Rows from block 3 of the audio encoder of a small audio captioner, named by matrix and row number. Rows with one number belong to one neuron. Each number is 128 + 24 x the weight over its row's rms, rounded and kept within 0 to 255. All counts start at 0.
Before each neuron's rows are labels from the 100 clips, of 14976, where the neuron reaches its largest size: "responds to" is what is common among them. Only what is clearly more common there than usual is listed. The data: synthesised imitations of 52 everyday sounds, one a clip.
# gate: MLP gate (encoder.blocks.3.mlp.gate.weight, 576x192), inputs 48-95
# fc1: MLP up (encoder.blocks.3.mlp.fc1.weight, 576x192), inputs 48-95
# fc2: MLP down (encoder.blocks.3.mlp.fc2.weight, 192x576, transposed), outputs 48-95

responds to: reverberation; text has "room"; text has "reverberant"; household
gate.369 [104 103 115 138 118 158  91 182 127 116 140 159 119 135 143  74 148 137 125 115 141  92  92 154 108  68 123 108  68 109  97 114 128 137 154 151 107 128  94 130 173 126  87 139 132 156 128  90]
fc1.369 [132 147 107 117 136 153 121 156 120 130 123 140  87 106 133 103 155 122 106 116  99 117  88 151 137  91 122 121  56 116 122  97 161 155 154 151 146 126 103 171 125 135 127 135 136 145  91 113]
fc2.369 [119 171 159 117 122  94  91 133 144 125 150 152 138 120 131 168 130 127 103  97 123 168 124 150  92 150 162 102 121  94 109 132 137 149 109 112 109 163 112 136 143 107 145 124 159  93 127 109]

responds to: reverberation; text has "reverberant"; spray hiss
gate.30 [181 136 153 129 130 105 107 141 116  73 112  76 124 188 111 153 145 135 126 129 168 128 110 123 118 130 104 111 159 115 157  67  78 105 114 110 127  92 123 134 144 169 117 122 153 120 144  94]
fc1.30 [164  81 109  82  94 140 140 126 124 150 139 105 135  98  93 105 104 121 137 154 145 129  98 117 137 122 175 123 103 166 113 141 147 166 131 131  80 145 135 149 127 107  97  95 108 108 159 153]
fc2.30 [143 128 124 153  83 117 169  78 128 108 160 110 118  91 164 124 105 132 157 124 157 126  91 134 103 125 134 123  93  84 154 158 125 159 119 105 139  94 121 115  95 140 190  97  87 128 148 158]

responds to: thin (high-pass)
gate.478 [143 109 144 115 164 182 133 125 125 132  91 103 127  96 104 133 155  88 131 107 138 167 137 166 101 144 147  95 143 174 150 123 164 139 138  91 142 134 158 135 105 184 185 124 106 132 126 110]
fc1.478 [ 94 118 135 114 104 107 155 152 132  95 181 116  99 124 147 111 132 160 119 109 133 133 139 112 149 138 123 125 133 123  91 154  77 154  79 137 142  88 134 141  93  98 111 143 129 127 112 122]
fc2.478 [139 106 147 117  99  87 138  88 111 117 126 104  83  96 154 134 149 108  94 118 108 137 138  83 158  87 114 130  98 128  74 109 156 162 141 145  95 172  65 132 112 118 148  98 119 145 100 163]

responds to: machines and effects; vacuum cleaner
gate.536 [ 80 133 100 124 148 113 114 101 156 117  98 188 139 114 140 139 139 131 140 126 131 153 114 106  44 123 155 135 120 151 131 118 168 140 150 128 110 135 125 102 126 125 138 118 135 110 124 133]
fc1.536 [ 94 134  64 162 103 106 144  84 114 151 127 166 124 130 151 134 151 132 151 163 135 104 129  81  87 141 128 104 103 121 129  87 155 124 135 107 138 164 147  96 126 131 153  72 131 105 125 135]
fc2.536 [134 122  94 115 118 100 169 119 126 154 140 176 151 107 113 127  86 141 151 107 117 116 115 158 121 130 116 149 120 147  88 157 132 174 126 134 129 122 182 136 143 177 109  85 101 109 129 153]

responds to: machines and effects; engine
gate.182 [148  81 120 137 168 118 117 112 161 132 110 149 113 183  98 128  78 142 134  93 203 135 113 166 166 131 124 109  79 128  87 128 173 167 121 120 129 151 166 110 177 116 103 141 141 109 123 152]
fc1.182 [127  96 127 133 135 146 109 143 145  89 119 111 153 120  91 100 138 171 138 149 162 125 139 145 116  96 141 122 132 136 122 154 133 174  90 129 168 151 105 103 126 133  94 179 176 124  88 121]
fc2.182 [141 148 130 131 184 120 155 160 142 152 118 129 137 104 115 117 128  66  88 125 117  97 137 183  92 112 168 115 156 140 122 126 128 147 122  80 120 114 109 117 143 135 150 147 119 111  98 136]

responds to: machines and effects; explosion; pink noise
gate.269 [130 153 136 173 134  91 105 103 160  85 170 142 122 136 165  88 120 160 153 119 150 114  91 126 156 114 157 138 148 113 110 146  76 126 130 152 150 123  81 111 122  78 103 137 131 134 109 137]
fc1.269 [145 146 130  99 113 119 150 139 150 141 106 134 132 133 153 113 132  98 119 132 116 157 150 121 149 109 123 109 104 110 129 126 119  92 131 151  94 123 140 132 152 117 110 167 119 120 169 134]
fc2.269 [161 133  95 150 129 131 143 132 112 140  93 108 122 103 117 169 113 134  93  85 101 152 124 179 158 130 177 140 135 100 128 124 174 146 116  69 183 106 162 155 104 121 109 156 127 151 113  63]

responds to: reverberation; text has "room"; text has "reverberant"
gate.439 [103 157 117 106 111 163 105 160  82 168  98 108 172 158  82 113 142 116 126 127 158 174 122 116 125 113 127 132  75 103 134 132 148 146 167 127 124 113 167 127 143  90 101 151  81 110 128 125]
fc1.439 [138 143  99  99  92 152 145 131  96 165  67 138 113 100 136 138 134 105 127 140 124 116 146  70 101 136  98 111 101 143 127 122  93 145 131 116 115 128 180 120 157 117 126 126 108 118 128 148]
fc2.439 [119  84 140 129 109 126 113 143 123 144 129 127 147 139 123 134 161 114 142 101 170 118 142  87 164  83 139 120 170 115 153  91 117 127 121 138 125 134 145 141 178 102 157 119 123  98 158 126]

responds to: signals
gate.275 [149 122 153 109 105  89 141 122 163 113 133  96 121 111 125 114  89 135 111 105 124 136 148 145 120 121  78 126 129 160 159 146 149 157 120  96 154 123 154 159 102 130 101 158 142 117 159 109]
fc1.275 [152 161 114 102 127 124 163 109 160 115 135 147 112 100 140  99 115 142 140 127 172 113 158 114  85  93  88  96 152 119 113 112 167 142 133 128 147  88 151 157 130 132 112 103 111 105 160 152]
fc2.275 [149 131 103 119 146 103 116  94 105 122 117 113 160 106 110 155 155  83 145  99 158 133  97 149 121 140 146 114 120 157 152 143 160 114 156 142 129 108 139 175 150 130 107 153 151  96 138 101]

responds to: signals; white noise
gate.234 [ 93 121 136 179 157 126 152  83 111 117 123 141 141  93 126 153 118 146 141 124 123 125 131 111 154 127 121 161 117 147 158 139 122 155 145 142 136 142 108 108 137 149 107 162  95 123 112 100]
fc1.234 [131 139 111 123 114 112 155 121 174  83 127 156 108 110  95 128 126  98 141 131 134 127 167 130 156 109 116 175 148 142 143 150 141 120 139 169 130 142 150 121 113 148 142 142 160 135 123 121]
fc2.234 [ 99 119  92 137 111 141 111 142  87 102 127  93 155 193 128 132  68 161 172 145 132 109 137 115 129 138 148 100 122 163 137 150 143 180  97 117  99 110  79 161  88 156 138 116 152 115 129 141]

responds to: thin (high-pass)
gate.387 [147 139 143  57 118 141 127 143 144 120 119 131 177 118 139 161 145 126 126 127 126 135 141 131  73  86 144 148 109 120 150 121 183 111 155 132 126 127 139 104  96 157 124 110  99 154 101 131]
fc1.387 [110  76 131 111 132 157 138 137  99 129 141 161 157 117 126 135 113 102 118 107  59 145 103 117 161 124 130 116 120  95 109 185  82  99  99  87  82 133 118 116 109 100 128 116 170 127 121 132]
fc2.387 [ 83 127 120 119 127 116  96  94 129 159 140  98 143 136 116 205 116 135  99  91 116 133 143 119 160 134 106 147 103 128 102 143 105 147 125 118 147 157 137 112 122 118 155 147 112 115 113 137]

responds to: machines and effects; explosion; quiet level
gate.448 [130 117  90 155 139 134 135 121 121 133 136 106 117 144 143 126 130 115 120 116 118 144 127 123  92 137 125 120 141 167 113  84 103 149 125 121 122 147 127 141  86 141 141 121 123 100  96  88]
fc1.448 [115 141 164 116 101 138 121 141 174 127 109 185 140 152  81 127 128 180 130 125 157 112 131 138 164 115 128 120 104 130 145 138 148  98 119 106 109 120 168 138 136 129 105  92 103 128 130 135]
fc2.448 [139 126 162 139 127 127 164 152 138 103 148 147 118 130 146 145 135 132 156 117 107  89 132 102 131 107 152  87 143 160  96 128 131 117  85 138 172 137 147 129 102 136 117 135 157 122 141 135]

responds to: reverberation; text has "reverberant"; nature; rain
gate.365 [123 130  92 139 107 129 194 131 132 106 119 126 124  82 162 187 149 127 135 116 144 106 145 145 198 136  67  91 127 151 159 147 144 119 114 105 108 107 130 145 127 119 160 154 131 142 142 101]
fc1.365 [152 115  87 145 114 170 166 101 123 119 129 157 133 104 154 154 144 123 142 128 136 120 131  92 172 147 107 101  96 114 145 166 154 114 123 108  91 148 145 154 155 109 146 167 119 173  85 114]
fc2.365 [129 146 163 143 136 100 115 149 146 162  72 119 137 105 142 111 157 133 158 131 101 124 146 131 114 177 159 146 164 106 151 105 155 122 142 102 122 176 159 105 106 140  96 149 109 120 135 129]

responds to: signals; siren; rumble
gate.112 [128  94 168 116 103 162  98 147 138 133 121 111 133 104 147 112  84 143 126 136 138 146 147 140 137 149 122 138 153 183 113 160 153 157  88 127 152 150  76  75 100 113 151 122 117 171 112  99]
fc1.112 [161 150 163 136 136 139 127 164  83  64 157 106 152 106 128 116 116 153 116  93 125 165 170 123 134 118  92 157 136 103 142 126 165 112  97 115 115 128 151 145 136 152 125 114  90 155 113 142]
fc2.112 [147 147 130 144  92 127 149 130 130 114 114 105 116 128 114 164 126 165 101  98 121 125 161 115 123 110 145 123 115 118 158 149 138  62 114 143  69 119 160 112 136 119  89 101  93 127 135 155]

responds to: machines and effects; car passing
gate.494 [155 149 168 142 108 117 126 122 137 109 133 150  86 111 135 105 148 106 105 139 172 130 127 136 120 144 151 151 147  76 128 141  97 141 128 141 116 119  82 140 106 142 144 106 129 127 148  97]
fc1.494 [ 95 155 124 122 131 111 132 138 105 107 122 153 173 132 114 121 157 148 175 110 110  70 118 114 129 134 170  85 148 159 141 102 122 148 134 113 112  99 115  68 131 116 112 160 137 119 153 122]
fc2.494 [112 143 125 111  92 124 145 106 154 100  98 150 131 107 137 106 124  97 143  88 135 171 150 127  91 163 126 184 185 107 132 106 118  92 164 146 121 136 101 178 157 161  94 128 131 108 103 135]

responds to: thin (high-pass); text has "quiet"; white noise
gate.382 [129 113 121 184 133 126 170 128 156 151 129 104  85 172 112 169  90 121 165  99 148 113 140 129 122 143 111 132 140  78 164 126 173  71 147 139 134  90  86  99 116 116 120 126 107 118 117  99]
fc1.382 [156 144  95 140 143 125  88 180  99 123  98 135 134 111 122 103 119 100 134 158 116  86 155 141 144 131 109 176 103 159  76 119 111 133 102 131  99  86 119 157 139 142 114  90 134 130 109 103]
fc2.382 [121  75 147 151 129  91 123 114 113 113 142 131 163 120 152 168 146 157  90 131 131 108  89 120 128 132 153 131 167 136 114 168 128 129  90 114 102 117 130 120 130 102 110 174 112 120 148 106]

responds to: thin (high-pass)
gate.570 [143 129  76 105  82 134 112  98 111 123 171 124 149 115 100 113 115 132 118 142 141 147 135 160 141 140 121  69 144 168 117 132 120  77 116  98 133 134 136 145 176 107 105  99 104 100 161 128]
fc1.570 [129 146 134 101 134 101 121 120  57 119 167 175 105 144 143 124 128 152 137 142 156  91 100 150 167 153 133  56 120 104 115 118 145 131  89 144 142 117 120 138 118 155 151 152 122 156 117 135]
fc2.570 [129 102 142 122 134 127 130 110 140 117  99  85 146 146 134 104 161 147 100 125 106 175 113 113 150 101 193  87 132 115 119 145 155 117 140 119 121 130 117 114 115 134 140 110 136 188 129  88]

responds to: signals; melody; music
gate.147 [128 125 156 139 117 130 122 106 135  79 137 143 129  86 128 128 121 149 110 119 121 146 119 129 142 121 141 175 159 116 112 107 117 123 137 134 111 135 112 107 117 120 111 129 155 153 118 117]
fc1.147 [124 142 118 165 100 112 124 140 129 121 143  98 124 179 127 142  95  95 150 142 138 117 112 140 102 121 108 115 102 157 150 125 170 133 121 137 157 160 161 160 121 102 160 102 105 124 153 157]
fc2.147 [117 131 143 133 114 151 111 167 119 101 159 117 130 156 129 133 154 104 121 133 135  88 177 113 103 128  88 114 117 139 146 157 119  95 138 122 175 147 136 129  85 124 109  83 142 169 121 148]

responds to: drum roll; music
gate.537 [111 118 125 128 102 150 104 132 142 121 152 120 153 130 141 166 148 144 136 108 122 119 115 128 115 117 108  91 101 121  91 143 146 132 132 121 119 139 123 151 127  95 115 135 177 131 172  88]
fc1.537 [111  57 159 115  76 136 115 143 143 162 119 118 138 173 139 129 156 125 110 122 114 119 124 152 153 139 162  99 139 141 122 113 123 120 107 105 125 166 134 128 124 159 125 102  96  84 144 110]
fc2.537 [ 96 130 122 154 184 176 141 178 116 127 119 146 149 139 103  81 147 111  99 167 125 115 104 128 136 166 137 146 128 120 107 110 144 132 130 122  95 139  92 139 142 116  71 132 129 127  98 102]

responds to: reverberation; text has "reverberant"; signals; whistle
gate.309 [105 112  66 108 154  86 119 115 131 157 155 126 137 135 131 117 105 128  91 141 121 172 108 122 133 170 114 136  78  94 159 114 139 128 127 105 107 140 130 142 170 109 116 186 135 117 145 144]
fc1.309 [122 132 138 177 123 120 152 114 120 103 155 150 183 138 118 117  98 157  98 127 179 158 136 126  87 101 170  93 101 115  81 119 101 159 151 111 172 145 147 136  96 145 136 122 183 137 149 146]
fc2.309 [102 137 119  91 129 125 136 132 156 112 164 125 118  97 140 112 113 135 129 103 150 114  97 143 131 125 110 111 138 120 149 133 163 133 148 109 114 102 115 132 174 129 114 169 146 111 119 122]